python train.py --encoder_arch="resnet_bottleneck" --model="contrastive image-text model" --dataset="drawn branching plants" --train_examples=72500 --image_size=32 --crop_scale_min=0.8 --horizontal_flip=false --color_jitter=0.1 --cutout=0.25 --tokenizer="word" --vocab_size=26 --loss="sigmoid" --embed_dim=256 --encoder_norm="batchnorm" --encoder_activation="hardswish" --encoder_channel_attention="se" --encoder_drop_path=0.05 --encoder_depths=[4, 4, 4, 4] --encoder_kernel_size=3 --encoder_stem="single" --encoder_avg_pool_shortcut=true --encoder_widths=[192, 384, 768, 1536] --text_encoder_causal=true --text_encoder_width=320 --text_encoder_layers=8 --text_encoder_norm="rmsnorm" --text_encoder_norm_position="pre" --text_encoder_activation="relu" --text_encoder_mlp_ratio=4 --text_encoder_head_dim=48 --text_encoder_fused_qkv=false --text_encoder_bias="all" --text_encoder_qk_norm=false --text_encoder_parallel_block=false --text_encoder_inner_norm=false --text_encoder_positions="rope" --init="kaiming_normal" --residual_init="none" --optimizer="soap" --beta2=0.99 --learning_rate=0.0018 --beta1=0.95 --shampoo_beta=0.99 --eps=1e-08 --precondition_frequency=25 --max_precond_dim=512 --one_sided=false --adamw_lr_other_params=0.001 --max_steps=6000 --batch_size=128 --epochs=10.6 --lr_schedule="wsd_sqrt" --decay_fraction=0.3 --final_lr_fraction=0.01 --warmup_steps=120 --weight_decay=0.0 --adamw_weight_decay_other_params=0.01
Rows from block 4 of the image encoder of a small contrastive image-text model, named by matrix and row number. Rows with one number belong to one channel. Each number is 500 + 40 x the weight over its row's rms, rounded and kept within 0 to 999. All counts start at 0. Numbers have three digits each. After the name is the row's rms in percent of the matrix's.
After each channel's rows are labels from the 100 images, of 14976, where the channel reaches its highest value: "top examples" is what is common among them; "patch colour" is the nearest of a few named colours to the mean colour under the peak. Only what is clearly more common there than usual is listed. The data: drawn branching plants.
# convs1: 3x3 conv, stride 2 (encoder.blocks.4.convs.1.weight, 96x96x3x3, each kernel summed), inputs 0-95
# convs2: expand pointwise conv (encoder.blocks.4.convs.2.weight, 384x96x1x1, transposed), outputs 0-191

convs1.26 095:447525539432469536430545537576541525466489542521523461457535502490541479446448434503471458498548551503470546520474548533464580567523483505482471490476550442548484505433484481566460482461449518462544484473452433451449561529532494480451506448490559532525469508468463413555503496498446518513
convs2.26 094:451527557513523559503512445491448507535535437461498453522486480486453498492555548499484485461468500478514491495495450558453430467538425492503464483528504482520534520511483518490478535525557480512502419569441497452503549515458530491492473498491525521469498531469459506463530446557433413485449491422404467482549517446436562464461500513494555491487489501536540550463426568486414427509481531498561514470503515467460521536510432513512514506478441539518482396457470496486510492528478438537495547492483477487480527563438500503537551457495500475541459439453476545486488488466534475525
top examples: leaning right
patch colour: grey

convs1.50 090:493486452467505465481476521472445472432486460473453507528485486474487483531516543472507518521495501520550441507481510480426451443597509557563428526564525480526432512451550502528461491434462466524521448577529501453499507402500530578536461498526556502433452484567474488508506453464546577483
convs2.50 102:468548570480427414601487537488529503501556470524553502498483468535439477460453527583490509487539428460461502453569501505453560472541440543462497431472489506519511541505535554470573475496551543456511536439496495517474449409519475589501508535597543540511484489422488445584506457448509420451464488489517510511413440498484447492496514460530508480492550519486533477480513451525543619514496483534549476458481530505509505467442534498500575563518531505525504518573489447520502489515535515468528508536512478471479550539515517511438526447420492506524534479510480541559470487537511510502
top examples: narrow
patch colour: brown

convs1.64 093:510512510444510503485481530567491490505489460545496552492488463525470499505474438483537461510540499554489408500430518490504470509471556486530460461569513444388498541480589444488542569535550471501499568461468492488503552531529581494526476525455456598549436512528435507523436449504534511505
convs2.64 102:466541492447501457537502473470453512526486562472506492517508513446438495451497481500501460543501475416540489531502465455543463506442461459519552478510548459552466524442548557494528539543517488553494474402474417448502546594471499470540478482475535545505483505485553498512447524493532520458516556585477503463455494537511451584489521544464600499480490521533499479493545473480501497537497492471533529517583516507463459490503541546469489455410567434473474529514505564557526509484552561563537497482514477479507390602483504439536474529546533458519493533453534572497541438491484449478
top examples: red berries
patch colour: white

convs1.65 097:471495511490554458534471424529477535498511550455458447560515473475445465538511530537502510508445475569432520500489498475462505550446540531440517504486531483560444498539496413399512507567585515487475449471465495482606519533514463442559527572562468496460500460477468485481486452497468520521
convs2.65 099:516484500469528520425506555465442435469513549499458563522449485452576471477490538473549494474497575484501489513530525522496449517483432504542551528481510491493522493564504501507528489444540493454481540531476457459507495465490527550514494406497539524477463494419513444462466613526541559491460547467518448523505427528479534621491497501454492551434471480493528530501551526471482498511463527605476453478490503535476454521474496471486400498512489476542484434575454453499470464538510511389463595542452555487464504465532479495452532420445450474530477510505408526557491545515489481547
top examples: pink blossoms
patch colour: pink

convs1.55 096:434531509463514531471476491483623485470533475559532478537457488526503500525550418496476482542455489510440409489538467531379455487455494454532495480507508478513558529467510472549500563467538485551537499457543586512481475470498484527524596538538514517440458475509472533508496512474490425456
convs2.55 105:498556503577570429451551475485497500546476520436470495461531467466456479535486435580476545472481450545484493480508530492468563501456561495469510475487475585455568454531494486505491553538505443556434535487543549497451501469451548501435516492511610472480430414537497557484534533510531464530455485493586476497464460482532494479468473503460496459497507574483450487516538564498518436509445457476532485451524514509574507459458572537427464457519483512440470448491449468526540501526513504424504462526464518499467529460502524487496532542505568594510541495599523552524486449479481509567
top examples: night; red berries; narrow
patch colour: brown

convs1.93 102:470527555522458514481456524551455539431504440464463444545512451474478471574439515451577541527516501481536516539575493530494438542506519546506497508593520594497538526467526478513507556527505507497541540456473462499519509422419483491465524483464475454480475458583483489447528433455474560509
convs2.93 093:531467508523480531458538440487485516483547515526528494532543549528487549486452495495487488462503472576505491609492446519477484548555528491565511467514449473498501564547501510503559532450522548433466503492543539547530481533531483537530513489515472506436487440528431497499475506486457485442546497408502478532470509528526487529497540520482517424533508633470498480530501546516496491527477478548530473440472598545530497415478509502515498576522522501531573475487437529499506493512545509483468508543462461537518441575514516482487453413503426445479490511530471530521503451488494570551
top examples: spreading
patch colour: grey

convs1.1 107:511457516504471439508552399502512471509462564433502458522547464528586538497526471510568523476432525507516511494501502463500465589477488480566515473491528530567441501563511470520461454445457503488479524444458479542475469420500466469520401498519568480524511443476491532472461496530466512402
convs2.1 089:518600556363548508455498570563509527540441550481492495515509497578480423502517514514537420436498485472528478548495464514437471526520556509524509553448506504469499453491474497449503532507460626606489488479508424575478518501499581515451514515523614575494489494535464513490479555546500435471523535467477500515496425477501514401432549528553483487556544541539477500519501524472467444486505419546547477571522491547459446538457496512497472552468520478559517499548563456504459518537490517486532506478492462430574518516442483470459489453507441477499487538465535568508476593513502472541
top examples: night; wide; bare
patch colour: brown

convs1.9 122:487536479467500499496503468441452529532488511498480544560556472435457562553470532484501488412538455478550546568491510524465517428507509466458484494494444534512470521509524393498447499499528422475465485570524530457481576593527512500478555549515478578443548514563496518489491412485484484510
convs2.9 103:486474507507470488450461546501482500457538552465465444468570469495504466528489497446494514621460478524480548541546582499516453464458439532531535462437462500585523509471463490479464526488527519477453449470533483416438396452496462485429420476526470530474460457430472449528445488454434470532523463480530470520480463501588417523515419467493441490509553469537504471454475564511504508411487551545515467517559528460446554441572524476514575496516502475507492500413462497520564464461428461515489446581527537450484429459545612414503391478522469537515514466487509530505495467504510508460
top examples: narrow
patch colour: white

convs1.7 105:478467517474508503566449412575466559481554540464512497474459492552497535487467488478481499530422457490519454453504511564503511540632520496460502520505548482506455465525500397493534529463531475510514506542533542466558485557462514561520439602544480498479472474495448486459461443488506447502
convs2.7 105:579544514530461500432423477519554449527542519539375537475478578587464552519456429467519504556472525527522490458455522458475429545487458543499489461445454502491603491429478477591529460481433487520481536548527449520506498547499505511472449534477469472501501461570490512516538446493520478486550536459490452469517547525489485496480488512539555483473495461522497496529486492525404451462493479476441560576487474499487490478425502545482429481470553453506509506513454463457526515525462501517530521475491502468497506471558534477523524579426425535544536530534470542450511555498473452469
top examples: narrow
patch colour: white

convs1.59 087:516507428526636550477513580520515492540544525502511464490496524463483454486424501486473420565575435457497579482490432548445502549523537551474471496466490492504531454508485544536515500528536522484459473484405453525404494483507464469504521547512492552469472532539511516492494463510528434496
convs2.59 097:436536482523489458509451458455489455526422438423516489467498566497506519560556463549540564479485453480454531560415541488530533489508457467523481494503472533518497502461470507533500528501463515478544480460509532505575528541496453385424473463486516465530493458513580520499497438468525511527546444442463552547494600474411471474508471494542473525483525483469553501527526585442464457488434512464541447470507421522516442460500543520470530472531489455453436501523508516509514574526436533616566458505605611520512520502521495489498535460521607516537477543430447481539456450490501432496
top examples: leaning right
patch colour: grey

convs1.94 082:480473503495467528499560503490659518519495482467496514488476492470525488564454477492460515475589534479472504525487492468454438494489457475520474537500408550441483548461470521587463517492449498474410529505501553585493503568501480517468493519544481509435581499496535493579523518439476490502
convs2.94 104:443490604467605511477457470477639480490500484439480528524508478463471448413485413511507400453470445469471481451446513580463451474512499479541508464528548509509505481492482440535460550441478511538503477460486476550484573454458501497580493516462480530463450504512480462498502551504499543525443503416493536587558509538499536478523540475537427487527484493410451488494513564475481481447477479601584509513521569486542526414511433521523458487477556481619492457475483497528515484533507494381444503442487524521466488491550526488463451513511531356577497483543502539512481473490480536561
top examples: spreading
patch colour: white

convs1.31 098:486492535492475459490520526448491472481549519455510484563471447532499512597484468530452537496473497476479482431496501543473521451517479518476451460458487493525496453532498442440490587500513507473534437524422594483447426476392479539509534522571487446452489530519540527506419498535558448446
convs2.31 101:486475551488491525451482493434457415496486437522481525449516476495441495466579511572461611460520512459489514512501476459509512447406495527567471474536436531517486509481509548554453534522487446506517480415514488510551508502569542531513515444534513495429497486500522519440573537528459474539499503491505473418518552591460551588515509506429430473477471489473413434582514449461446508496568486481466544492462507556542442537491496531476462486492539449492480456465465547463533473542572440438541441495461568543518532501434512414512526513491524522546423619464508465527474437569492508524
top examples: narrow
patch colour: grey

convs1.54 102:495502444505524471483538560504532527497540523489463473567489595492486486530542470409428534459489478514433422476567558477557471484580504618458495462502504502473521481489524509466530501498483505508450522514467491472561503470522532540584512518432517530515444624479489480490507530545492460489
convs2.54 101:516522495468556448511539488481515451462552473476436446454512489423513510520514509468467470485538484528423525465494480499453471420520442489429480447433524552503535471502432451447489476499450438483472544468462508467438477502511489513498545516461517449477453563573520456503559443532500470518543473454479527497518476499500471521517538600456422535478523493451509475561434484564582473533467515555527524502487523434488523532531568483519463538522490427524531494520512549501531503541553530445442509467465504470515475408454417523496449460443487563455493565516492436432520526460579470551
top examples: three-way forks; spreading
patch colour: brown

convs1.88 106:567564459440592487566507547487545557510488484477496469502473482420510452510534564484519489459496607462530566417519508485499476483436479471509546517522472469434611523556470493454503470452512480450517497556522479501497495462530532543428485514541479515518501506505489553484451517483474517589
convs2.88 101:434559451560474466409539442499519498473478558471439479507543457459508484528430516549465527465494515457454459441555509503463513459434488482526510522505464552436485476466460461461465491543475502536464549564490486524459513568492522502453507469530560446515446515563514505491504450494526481555488477580470621556515475488502546488499541430570455464531504486531504535464536526498504520479539452426502563492530464539541593489449493428499483489440561561468450535532474511498428459508476508571546406470501502498486502441447514459494470435500517474517462475554581556502540480469483523443
top examples: autumn leaves; narrow
patch colour: orange

convs1.89 100:576537484573565537538476486517486525514461418486555461496457429535450496549502528488556488491476584467468505501501548505464439495510518510508555432538462494426579515573495556513530493439498520512545500571595523487464541492497493515462524498453418502452432523495499502439508485447517460493
convs2.89 103:490483470549491557532525510493508465511430518512446525602432488494488449521499431488472530490551528531474497533525476470511541466528474493401464521536406476551487493516499507471522554420468532496471511522518529483461512500495475506481532443552481465529454427494500487561469497480525469555472436483526533496560420548500530546508494483554464543540457405492505432458510590568559513511476593463446409508512467487568493532482496561568491453512544558513487487528581562484434491500472528455502388490436457500492538537447497515521535590520460520483484467454496538460527466534500504489
top examples: autumn leaves; narrow
patch colour: orange; red

convs1.44 092:520486584539525499487499513499474521409489511462536545519474522521530467495482517505491525564547434468535519503506453506599499504406455518440490529476519572482541480492452474441534535476503540450451555472558478485522487476504476533551446444454507517488447399521424530608503467477500491547
convs2.44 098:483476552432565519463483417477431416474408505546417430477527508501480495484475503557483520492446554490483516448517486485493439464449470473520511525440554569514467522493519491517554549525517475485446499480391557520478564595533492449484544479536576435532427588566518471485488474534454510482503524449576572497478528553593607539554498519473522419496538472530517473476491479486487545433494527494439531501452504471520506449472496527473476486503467491557522469512491393506548424466492482513540528459529459478482546490556504562546480448524568369505547558502477512467524447518461531489
top examples: leaning left
patch colour: grey

convs1.79 100:474441602504578521585466543437512466468482439490580471556525465499504482486471509515542529482542528498467481544481534558490379513508481488542490456496466496461534441540450468560571458445508542490503466489502531545543467530561518445501486470532504452465508564462423490525474520479515464526
convs2.79 104:500544514481462440527504519407547463503538445559519553479427545499523477478474464478536529473523500529483612499584418407468504498535420506443435485491472520487525501494487435504497511521511483503537528492475496509436439430502504499506507498457462472539549496488503441436494520495521546461522526513544493430454534505538510537488537508487568546548504470416498557432513480472485511457548509492536536446408517465549543544530523432465489506493533494522514436570474465489521449557437569492550467509467546535509540466517502498495500405462563530538460461502518530509487580456505510509
top examples: night; autumn leaves
patch colour: brown

convs1.77 102:496538424570538466462444464435612477477511509524492518566525489491470501494495442472488514453489515488492524467503551554451517429541480438438583532590453510525526537538443527484485548504537464588498455484533527478457483515488587463521530562464520479507554450440469503486479483519480532488
convs2.77 098:568528560454455417487425532500564416443576483511502537455546498465418441451481508485450525445452525546486524479497545559470558446493596463499445443523482434481462578476533457505461513505472546462508473532487432524468475459472480552459485611501503487552568462519451469490485528475497552468465495494518431520503500488429460501508468463548520485488487498506472529520460565512537522459459527527446468503447507556481528463580487469517483463464458560525500534496489565495491470561513492466553407452509502543484554544533460524529528484502525424441430422447448483477469503446503516433
top examples: night; autumn leaves; green leaves
patch colour: green

convs1.2 112:454522511548479483515421456476519468461488514483521447495600500610496465496507509515555550521524534537524478447514496486491495484540499521433482469435485522498470469497458605540527417507524489544415531494560498545496427475506459572492453480448525453533510541459498465556435467504483532570
convs2.2 096:444449534559472489445502499478498562438534525503505378439510512494511573399547508536446475494454527460521505491532467465472461437497540484501410501524527515541511517518446437456527524467452529537420603480533541489461481555471566490580472448484455541536446426530549476486526422509583501569578491419462503511527508505520474478516561504534485520511446410482444524505498590486552509483545510406453459494534584575508525494425517441441505524500449453503486526403471485410549545520536498553419491511476481446504502470476485558418507506454435452528525537544503540500490513511471461515
top examples: bare
patch colour: grey

convs1.5 096:478560580555527501540492535484468470499478459519511508504493485587461474530457488452495483458510502487586510478558490580588455479511467511590482501477490484476522435588560529520502435489535465461535504578536455548485543442506452499496483400516490486431500492495445507553478450502482549461
convs2.5 095:447485456493513494521438495546481474448562468437467519517381485561509453513503459549454468498487506469531486535473510503478508488474456459532501505579482501491500514455466460480508600483418456479454517512482555503494523525367556506468549467473478490466437536480572427545528565447575540461513424552518469509539461545530449557461488523508487493467539494548505531550585543519462494504491487495541483525469514522549480464482513445468490525459553485510515504487479507565507527437505613532466503470497550584538491497518578443595546483522467511537425550555534484443409531529493497514
top examples: bare
patch colour: grey

convs1.32 111:424462507533436507442506459542497485544469568462524490573492536438510480499541483540493554461495530556474496470483546457492519501557508529564515480470467517557527493523536493493460535444485496503567448542570463507523536523480515513530464497473501578473510614451495531517628493576534501442
convs2.32 096:410543488512432484452450530565530501483615478484529549504522479540479554449512532611484506444475478467460445510469533462480474487433453416402556584513509453491429455467489521543543474506534508542447446499597503481536525558563451547434485484448493506502520488445527484387543422533499468454540494552449416483424559437537479460504434476486477477471466460495523491539490470455521546585568486515496543537525498539525522549469523485528449526522435541445490499525457444453484515523499504481485489558447565481557514502528483480489519483523451458503473470435509517486463561477525451551
top examples: leaning left; pink blossoms
patch colour: grey; pink

convs1.69 103:449472538495556543513462422531537508530500472492520446506424518513577486452495502505544517486514444584446470504469532592510477476525505524399513498498448493427488456467481458437548466530490490514435489493510578510428519446502510509549499445454507467461485452485472525455496572572450449476
convs2.69 103:461543553477478469498522502531501476489466492496471510544460520514574490471477504472477486457521508570489500494492492480525579554510436499536446548545465468507518548519471499467485524544447607496415519518527490538491538549481515515558497450413507547537508533592540407526572441533489616515503562491492483504444466468510445465512548526465535485492463521460514549436479479529566508573457502497570488491426502492527451461493589515446454442514491530489477491451421484491466530484505488510504429464505456500510492502526518517477504473471532521502509459522427529467515598562503551366
top examples: night; autumn leaves
patch colour: brown

convs1.25 097:548516448514482477502533476533493514524492535488482569479484486578500460468565494466527520497447536486491488528508520474532460550468466489544590500542520508486546548572545441454488462462517564577515432576470473451503504430450459511518477441458494554433515531547610558475459527531512518437
convs2.25 096:496555512439494527556518515501523515486503488514560496501509417553506421455474509405524482481467553452472550535501496469531563541554485480568462520512551463529452564456591504485578436483443487474522487528498550542502522456497491461473501516498517492475529551440528517547460536495450479579482535498472470480546374517524550487503513483550469500425514476568547484504486431507541521513490576528578456475437497474580564542526464518486567491466522467529519493481497487490462476499509525504527416500485472491499544479562530500565500555509485558490454560512520488502522604491496506534
top examples: pink blossoms
patch colour: pink

convs1.33 096:567521570507500533432511451494532500502510529528506468518513409519476505475482495469568581399528435478410567480534553546547513481549553480556557453495483512442432501483494454468501545463532520450483513497496488467580485473563489508440485490466511483552546542461506469442457524471506450472
convs2.33 105:467491533465541477512498557459568489518503530533473482504426520494505472486508492534509455510522462496448488530442517573519485560476540538612530495573485556510570459518495528482454570484572543533521470520511533520481547492531515551535506493550505514421541455491519455514503578427545543481505432493481511454514514488400485511483551446467559445487476506510511474551443500497471474539571523492472544527538473565489542564512525550422551422450546498560559477428470491448554473567470434507525558538498494447518478461472504573477558554508460484512497416583531509517515475521488497551
top examples: leaning left
patch colour: brown

convs1.30 113:471517523510588484485461514475518574525467515436450487481503533472545537470514505459448507527530504482508478539502515558502458482602465522559550477599564535453545575459480530513493508491488501446466475526613487470516571449515501462446460505417531493575519479470481479451499479547459552497
convs2.30 095:431584505574555468531574489502451442498455484408491426497519477483468423452509509514542465500553491492502410546492525487588458483452507492475483504524473475556523533548530470466488546501540481469513469501496490498542554524516487546481463461528525462517490508465461484532495467488475430424487455469473538421506502429491539519451473462525509525524546510558439548496526544520489381542524438566508457513512502445433528574527472502480522550517547508400514438487504508501475445545516503502459448434544502508501511522475489452504530471437483520487424498573542491481521430523482498501
top examples: autumn leaves; green leaves; narrow
patch colour: green

convs1.23 099:487581526536477508585505521515585444483471544412510479535542500454511457484514478541442535488520577508458484485555543465488514486519502490516491427460540516427503514486456449473487516435521489457540491522507549451480579495449489469429507497460525383402490496517511449488471533495538554492
convs2.23 101:509519525548544585481474494518586513501538563514509486485518556451529476548484473566531536522520439460496551499506501501521518483490515502550528426466525510477466495444449463491504473503464508552513519483533454507480443605477522459425398473502501482516503482527521478462480485512539454523499488463540523484508496441506539532546435523469570493504528443501511489503556528517444491504569485510491507551496559491574524434533552444559502518453485509569549456466556480468456457555446480462487534459444473496513529526574581465524467498513469580473453507449497510553487495460546459445
top examples: autumn leaves
patch colour: orange

convs1.36 095:460485502519537518524475424525510506445453570429512407531506504551491466480492552484435507474476530498483477420496556423471476510585535520438476474487445490516516465530465578460563487465509493499454516509437476504506456452483480535460494522451577427474514548473500516452495605499509548453
convs2.36 099:465453410529517467546458540504425433464468478496593452575468516510526533454481635533507521445547449505481518417452494481485464456481518498542479511522488507451509490586539488449537432495482542533463598466453491436559493477545577443526483552502558430543491445500487515503497480435571499502543498477475555491514486513457497483596535527547493504511517513565456524433454491471518498580434519547564492480526496419521512522517560468438486501476575477403484518494483549495444491501460516558448485521553485500450516461488507491513503487524522461490548520478533484488546452491412513510
top examples: leaning left
patch colour: brown

convs1.11 106:515557463437535523431559571502534477569454533558517468562472526488516489569526523504524546509469530507530557487511507469562478558479559484502448454487477532471486486477505478486617511459505524574535506514429551469471488533552464500484478528520532584520455538465491510503593464574546539514
convs2.11 100:422543493427487516492438437511407472546491592457527509458442488422500535537447592524479493470447482492493478504473431424360525558520454519471482477514455497440483454519463521480514428414448504414531485515490571434524512526563559518499580482492514478551427502503492514512514402534459489439498551536505507474482511608500496566494529526490484512480456449484530494499495511458530510457533487538516542505529510529497514494482503442470514435480460467426486583528462486448538555481419454518536482482460410575556524440507411525514537537478479504468530551431499469492571471470450514513
top examples: three-way forks
patch colour: grey